python train.py --tokenizer="word" --loss="softmax" --encoder_arch="vit" --text_encoder_norm_position="pre" --orthogonalizer="polar_express" --adamw_lr_other_params=0.00077 --weight_decay=0.0
Rows from block 3 of the text encoder of a small contrastive image-text model, named by matrix and row number. Rows with one number belong to one neuron. Each number is 200 + 20 x the weight over its row's rms, rounded and kept within 0 to 999. All counts start at 0. After the name is the row's rms in percent of the matrix's.
After each neuron's rows are labels from the 100 texts, of 14976, where the neuron reaches its largest size: "tokens" is the input token at the peak. Only what is clearly more common there than usual is listed. The data: dead-leaves pictures: piles of overlapping shapes.
# gate: MLP gate (text_encoder.blocks.3.mlp.gate.weight, 672x256), inputs 0-127
# fc1: MLP up (text_encoder.blocks.3.mlp.fc1.weight, 672x256), inputs 0-127
# fc2: MLP down (text_encoder.blocks.3.mlp.fc2.weight, 256x672, transposed), outputs 0-127

gate.645,083,168,162,193,217,225,220,182,168,181,185,179,184,244,199,181,166,236,211,192,157,202,234,197,183,176,208,207,173,196,211,195,195,194,169,201,219,185,184,149,199,223,212,194,197,191,197,195,191,200,180,228,184,154,204,236,190,220,228,215,197,206,188,187,216,173,222,216,211,233,241,162,212,153,240,179,194,187,207,221,221,252,183,200,170,195,191,238,203,218,173,194,197,186,175,198,223,198,195,180,190,198,164,199,209,198,185,218,231,211,191,156,196,222,226,217,200,198,175,195,226,209,193,197,197,202,173,197,199
fc1.645,078,212,202,223,232,211,202,222,225,197,228,244,181,186,211,207,213,195,210,190,201,215,170,229,178,194,190,195,214,187,194,198,202,194,225,214,166,190,229,179,212,237,166,202,215,212,185,211,170,221,214,198,147,216,212,206,219,212,202,194,200,222,177,190,200,215,190,155,196,178,187,185,223,213,161,205,182,215,221,214,218,173,190,198,215,199,216,201,222,199,217,193,246,215,194,197,195,237,194,206,186,221,210,168,174,192,216,202,149,185,215,203,239,201,207,210,181,197,207,195,217,163,201,190,222,194,187,223,236
fc2.645,078,181,218,197,194,200,219,164,190,201,199,199,193,213,215,162,206,206,141,186,178,194,236,216,163,214,200,193,210,216,214,158,210,200,204,154,204,213,186,177,194,207,222,190,194,173,203,231,188,206,206,203,219,165,222,192,204,190,228,210,186,196,188,171,250,171,175,222,230,254,247,204,193,199,203,180,210,196,193,206,218,212,218,180,178,214,216,203,195,216,163,209,198,195,147,175,198,201,244,223,195,196,188,213,201,181,187,192,224,191,217,214,186,179,219,259,213,195,175,190,187,216,195,224,181,197,201,178,183
tokens: "star"

gate.522,037,191,224,213,218,204,219,208,181,180,166,177,197,208,200,198,190,211,193,174,204,176,228,165,187,252,198,193,217,186,177,214,188,217,180,182,239,235,191,198,188,214,202,203,237,182,150,186,202,226,223,226,167,176,172,206,178,211,185,216,198,170,249,165,169,165,173,200,213,236,232,213,220,215,213,179,231,179,202,205,209,163,219,192,210,215,191,214,221,210,209,222,174,190,199,201,204,176,170,218,220,169,209,224,176,218,207,225,202,182,222,209,205,181,212,197,202,205,194,254,166,202,205,195,158,198,229,208,213
fc1.522,034,200,194,215,213,189,211,220,187,222,195,182,219,208,234,176,194,196,238,193,142,214,173,181,180,244,216,209,196,171,220,198,205,217,178,164,225,192,221,232,164,173,192,199,194,225,204,209,222,227,223,216,213,159,195,224,190,201,219,216,229,189,213,176,196,194,188,183,201,229,231,207,188,224,215,205,198,199,217,171,204,224,202,185,177,206,198,197,197,211,213,208,211,192,202,185,181,185,172,229,204,207,193,225,176,228,185,214,168,184,196,184,207,192,248,200,209,187,179,220,200,166,212,185,202,183,184,185,231
fc2.522,033,204,212,207,193,199,175,188,200,229,237,186,187,186,210,200,191,216,194,191,217,190,212,211,177,156,184,235,220,210,181,212,191,190,217,148,232,198,192,191,202,190,190,211,210,184,167,211,217,223,217,171,219,218,198,191,219,190,183,205,189,177,218,195,236,181,199,178,166,202,185,210,239,208,195,234,178,199,223,205,205,198,212,233,202,195,195,168,230,172,210,201,234,222,198,231,195,165,213,165,187,202,212,198,210,229,174,214,203,199,188,184,180,185,227,184,166,194,210,227,188,192,201,232,166,176,189,201,161
tokens: "shapes"

gate.592,145,182,237,200,207,194,219,181,199,185,231,177,236,209,202,220,193,174,245,189,208,224,192,211,220,187,181,220,231,168,212,212,194,194,199,208,176,218,169,204,188,185,211,149,188,195,206,204,181,199,211,200,177,208,201,174,216,184,198,188,216,208,194,258,200,185,205,202,232,183,221,207,164,215,178,156,224,204,213,230,170,202,192,221,236,210,233,192,171,210,207,198,168,207,211,194,163,189,171,185,219,237,211,211,233,177,184,193,215,192,187,165,218,217,203,177,223,198,185,209,169,203,191,193,194,227,220,151,226
fc1.592,132,216,181,192,208,211,215,189,202,186,233,186,188,179,181,203,211,218,208,206,164,211,228,211,209,234,184,214,174,213,186,204,198,176,201,241,156,201,200,210,228,203,213,163,184,179,177,196,189,246,205,212,215,218,164,198,188,177,195,173,212,199,226,196,192,233,212,209,227,230,210,227,196,198,151,223,181,190,239,200,219,231,158,217,208,197,182,216,170,204,199,168,184,169,199,217,216,204,173,222,167,214,194,176,187,242,186,220,205,183,180,196,198,219,194,204,222,180,204,178,208,215,188,169,201,211,157,209,226
fc2.592,141,191,224,169,202,184,175,229,206,192,226,178,207,221,198,210,207,198,204,187,195,233,229,157,219,199,181,174,200,182,184,173,186,227,170,195,215,201,221,211,172,213,210,222,183,211,193,201,211,229,178,207,185,199,241,192,192,238,234,256,175,211,213,213,245,216,226,204,187,175,186,197,227,214,216,213,213,206,166,205,183,211,210,190,216,187,201,196,195,182,201,153,212,207,212,231,214,190,186,176,223,179,234,222,205,171,218,207,206,190,174,196,244,211,205,197,165,179,166,215,202,178,178,216,198,224,183,218,181
tokens: "star"

gate.364,157,189,155,197,246,215,206,189,173,219,237,191,221,183,186,160,188,174,210,227,207,167,211,186,182,208,172,184,216,194,225,221,191,223,188,191,188,168,199,197,238,262,156,208,181,219,216,218,183,162,189,215,168,197,206,189,213,161,189,214,221,171,201,230,216,202,225,195,206,206,156,169,191,203,168,179,226,230,213,225,208,202,193,197,223,225,202,203,210,223,200,197,204,206,204,185,208,231,214,182,217,198,182,201,199,203,199,238,198,230,189,172,226,211,208,192,195,201,222,169,209,169,171,198,180,207,204,209,193
fc1.364,144,196,174,227,209,200,209,249,198,216,173,185,219,156,193,222,213,174,210,191,225,189,196,206,198,195,163,204,192,234,230,203,191,204,227,212,229,195,206,195,229,205,190,211,163,199,194,208,187,162,229,207,199,213,214,176,232,196,215,197,216,212,184,195,180,226,164,219,197,190,179,164,191,207,213,197,205,199,228,224,212,189,206,206,211,194,168,247,196,199,210,213,224,203,207,205,176,187,186,193,212,201,184,209,233,182,198,207,207,205,207,204,219,216,201,212,203,199,206,205,204,183,214,209,178,205,202,217,219
fc2.364,175,200,212,185,195,199,184,184,189,202,198,219,189,198,233,189,215,212,174,192,208,212,199,210,213,205,147,175,182,204,166,234,171,207,206,157,202,230,209,175,186,196,208,225,241,214,187,209,205,189,165,182,171,221,177,187,182,207,174,207,175,210,193,201,200,203,208,242,190,160,159,199,186,189,202,196,221,220,177,173,187,180,236,184,176,221,235,169,199,202,211,234,212,202,167,201,228,197,216,178,222,223,188,198,190,221,172,182,202,196,209,208,234,139,189,192,215,201,238,219,207,205,196,194,185,161,188,219,226
tokens: "shapes"; "vivid"

gate.415,089,262,228,192,194,211,184,185,212,217,192,192,208,174,210,184,226,173,199,210,224,234,181,157,242,170,198,208,234,213,217,171,218,182,169,200,173,179,207,180,187,190,176,186,249,255,190,218,179,203,219,229,204,213,214,195,193,210,214,192,204,213,218,209,192,219,206,198,212,221,237,266,223,208,190,203,201,208,197,207,183,208,209,189,191,208,202,177,216,184,190,186,151,173,213,191,180,177,208,219,222,220,170,219,222,188,182,194,166,174,173,201,210,193,178,228,192,216,201,181,194,207,237,240,194,201,183,216,212
fc1.415,092,209,186,223,194,212,202,218,207,205,209,211,171,202,177,204,174,208,200,185,209,222,167,211,200,218,201,202,219,214,172,227,207,213,204,200,180,232,158,200,183,198,170,198,194,199,221,177,204,240,160,203,207,175,211,214,216,189,157,212,202,196,220,188,190,196,201,190,227,194,202,200,194,188,175,200,184,209,181,200,225,193,240,205,178,177,170,200,201,218,219,210,211,203,163,173,180,222,236,201,215,215,203,215,213,205,178,186,208,201,197,227,202,170,232,213,188,168,196,178,231,184,186,145,207,195,233,209,200
fc2.415,088,197,190,185,214,271,183,157,205,199,207,185,212,179,205,216,217,186,196,209,201,205,199,233,229,186,202,214,216,176,209,214,193,217,237,213,194,205,188,191,201,184,204,199,187,221,218,186,210,230,209,245,177,174,221,196,163,177,184,194,193,197,193,165,150,219,192,247,180,191,235,202,218,207,188,224,180,180,190,183,195,235,152,163,208,195,178,207,206,213,219,196,142,190,185,214,175,220,193,201,180,226,184,174,210,221,213,192,224,197,227,193,195,185,161,220,223,183,209,190,187,206,221,262,178,217,225,192,187
tokens: "shapes"

gate.19,110,206,222,199,216,224,204,192,220,164,201,178,173,185,149,176,225,161,222,234,208,178,163,197,198,163,223,210,187,202,238,208,221,192,207,177,244,174,238,204,170,150,166,191,196,206,184,195,225,193,184,200,180,227,198,211,183,224,215,184,218,175,187,181,192,194,175,229,196,231,200,195,184,217,222,184,216,183,178,190,182,205,197,213,205,186,184,199,178,172,173,245,192,233,221,204,222,181,161,176,200,192,192,198,192,213,184,211,182,184,184,183,217,184,183,237,188,182,201,211,208,209,185,209,191,190,184,209,199
fc1.19,107,192,178,206,182,199,236,188,193,256,215,223,220,192,220,205,209,180,192,192,205,172,202,177,185,222,199,177,201,179,197,173,196,217,200,165,175,216,172,179,184,239,217,177,199,171,206,203,196,221,209,207,209,214,214,192,219,201,197,200,188,217,212,198,210,214,209,233,193,169,212,213,241,193,182,222,222,207,224,228,187,193,182,188,213,237,205,179,242,192,192,178,217,185,217,227,209,180,152,228,148,207,168,198,199,168,208,211,205,204,189,217,189,231,193,175,212,275,181,176,217,214,187,203,191,207,192,207,217
fc2.19,104,223,234,201,202,204,215,216,213,190,212,218,192,228,208,200,194,202,206,192,206,207,235,165,214,179,199,204,221,210,230,203,204,231,194,182,222,209,233,180,186,155,207,226,170,192,212,181,174,196,193,195,195,210,186,179,200,219,175,205,205,166,190,168,180,196,167,204,170,176,190,187,166,216,219,194,195,222,216,197,230,227,223,207,234,199,187,211,189,198,190,233,187,221,175,195,196,215,232,181,224,201,188,213,215,223,206,230,214,215,216,191,188,171,204,218,196,169,201,208,196,186,207,204,204,175,211,236,216
tokens: "shapes"

gate.342,124,187,185,165,222,211,202,188,218,160,221,235,182,210,198,178,183,191,188,179,201,216,187,188,170,200,222,183,218,207,182,202,227,204,197,233,184,193,219,186,219,194,241,178,184,190,193,208,216,229,221,230,207,213,168,178,205,176,203,187,229,214,179,210,166,241,168,205,208,165,182,203,199,213,196,188,238,216,226,174,193,163,177,185,191,221,195,205,213,193,214,199,193,194,187,181,157,219,215,151,206,204,259,215,155,203,259,202,240,201,224,213,221,188,209,185,146,207,152,191,219,203,181,211,228,223,224,201,183
fc1.342,125,214,203,208,166,192,205,195,181,209,176,174,185,197,197,170,179,211,217,223,197,179,215,206,202,216,225,198,159,187,210,197,190,206,213,175,222,211,192,208,191,183,161,229,208,183,224,185,199,179,163,157,235,196,219,233,204,226,223,194,167,204,202,217,229,205,226,189,218,220,208,218,217,195,168,218,163,193,168,224,196,221,245,200,206,184,216,214,192,208,206,222,211,207,193,183,244,197,194,231,184,205,160,181,237,209,154,187,177,194,169,178,203,205,192,197,236,191,236,182,190,205,235,204,170,169,171,199,204
fc2.342,124,210,137,219,238,210,181,193,234,172,184,215,190,181,190,199,201,199,182,186,221,175,168,211,188,181,195,232,262,196,202,199,196,224,216,180,226,177,215,172,225,180,221,154,193,196,183,169,212,219,206,191,189,212,182,188,201,210,190,179,218,209,197,210,175,196,196,211,208,195,171,201,183,199,221,219,216,231,215,200,216,183,219,232,193,223,199,213,181,228,184,162,194,197,205,193,167,199,179,191,209,207,191,188,143,189,228,219,243,187,213,200,204,179,197,179,215,217,206,188,220,211,230,198,227,224,181,234,227
tokens: "shapes"

gate.543,147,177,155,181,193,218,183,225,190,182,231,234,209,209,198,194,249,169,207,236,198,201,201,164,218,231,213,184,194,152,168,179,227,191,177,233,220,241,182,186,184,158,204,184,185,219,188,172,208,204,202,222,203,216,189,178,228,183,178,225,217,191,204,234,159,182,193,204,208,225,246,197,205,173,231,188,218,167,187,219,218,185,225,208,162,189,186,212,225,222,228,173,199,189,192,180,185,217,190,184,220,199,219,205,217,186,205,199,195,174,226,195,216,206,197,210,167,187,210,228,180,205,211,212,223,214,219,198,241
fc1.543,155,254,222,198,190,200,201,171,195,193,164,190,186,193,210,212,194,208,193,215,184,214,203,218,201,183,172,165,190,234,177,171,235,176,201,253,222,179,221,184,234,210,201,185,199,181,221,181,199,206,202,196,201,190,210,209,192,204,216,184,172,227,183,168,198,237,190,184,198,175,223,223,215,183,207,223,197,226,233,215,193,172,172,182,214,200,169,195,217,202,186,212,178,221,207,180,210,220,205,202,203,198,223,191,210,218,169,189,222,200,183,204,192,204,199,243,188,219,177,193,159,215,175,213,214,220,178,204,200
fc2.543,148,194,211,178,213,181,196,199,211,187,214,205,215,198,184,162,195,226,143,236,229,242,215,170,207,182,228,193,195,202,197,246,171,243,176,191,185,187,233,177,208,223,207,196,163,202,189,176,232,186,191,206,193,208,173,175,225,189,169,201,178,174,212,188,217,181,198,227,230,193,213,170,205,191,199,179,231,205,217,185,208,233,208,201,209,209,224,188,198,220,191,175,169,205,215,181,201,243,192,187,218,191,196,216,193,172,216,193,187,199,194,230,201,203,226,204,181,235,190,185,182,241,190,221,178,216,231,200,191
tokens: "star"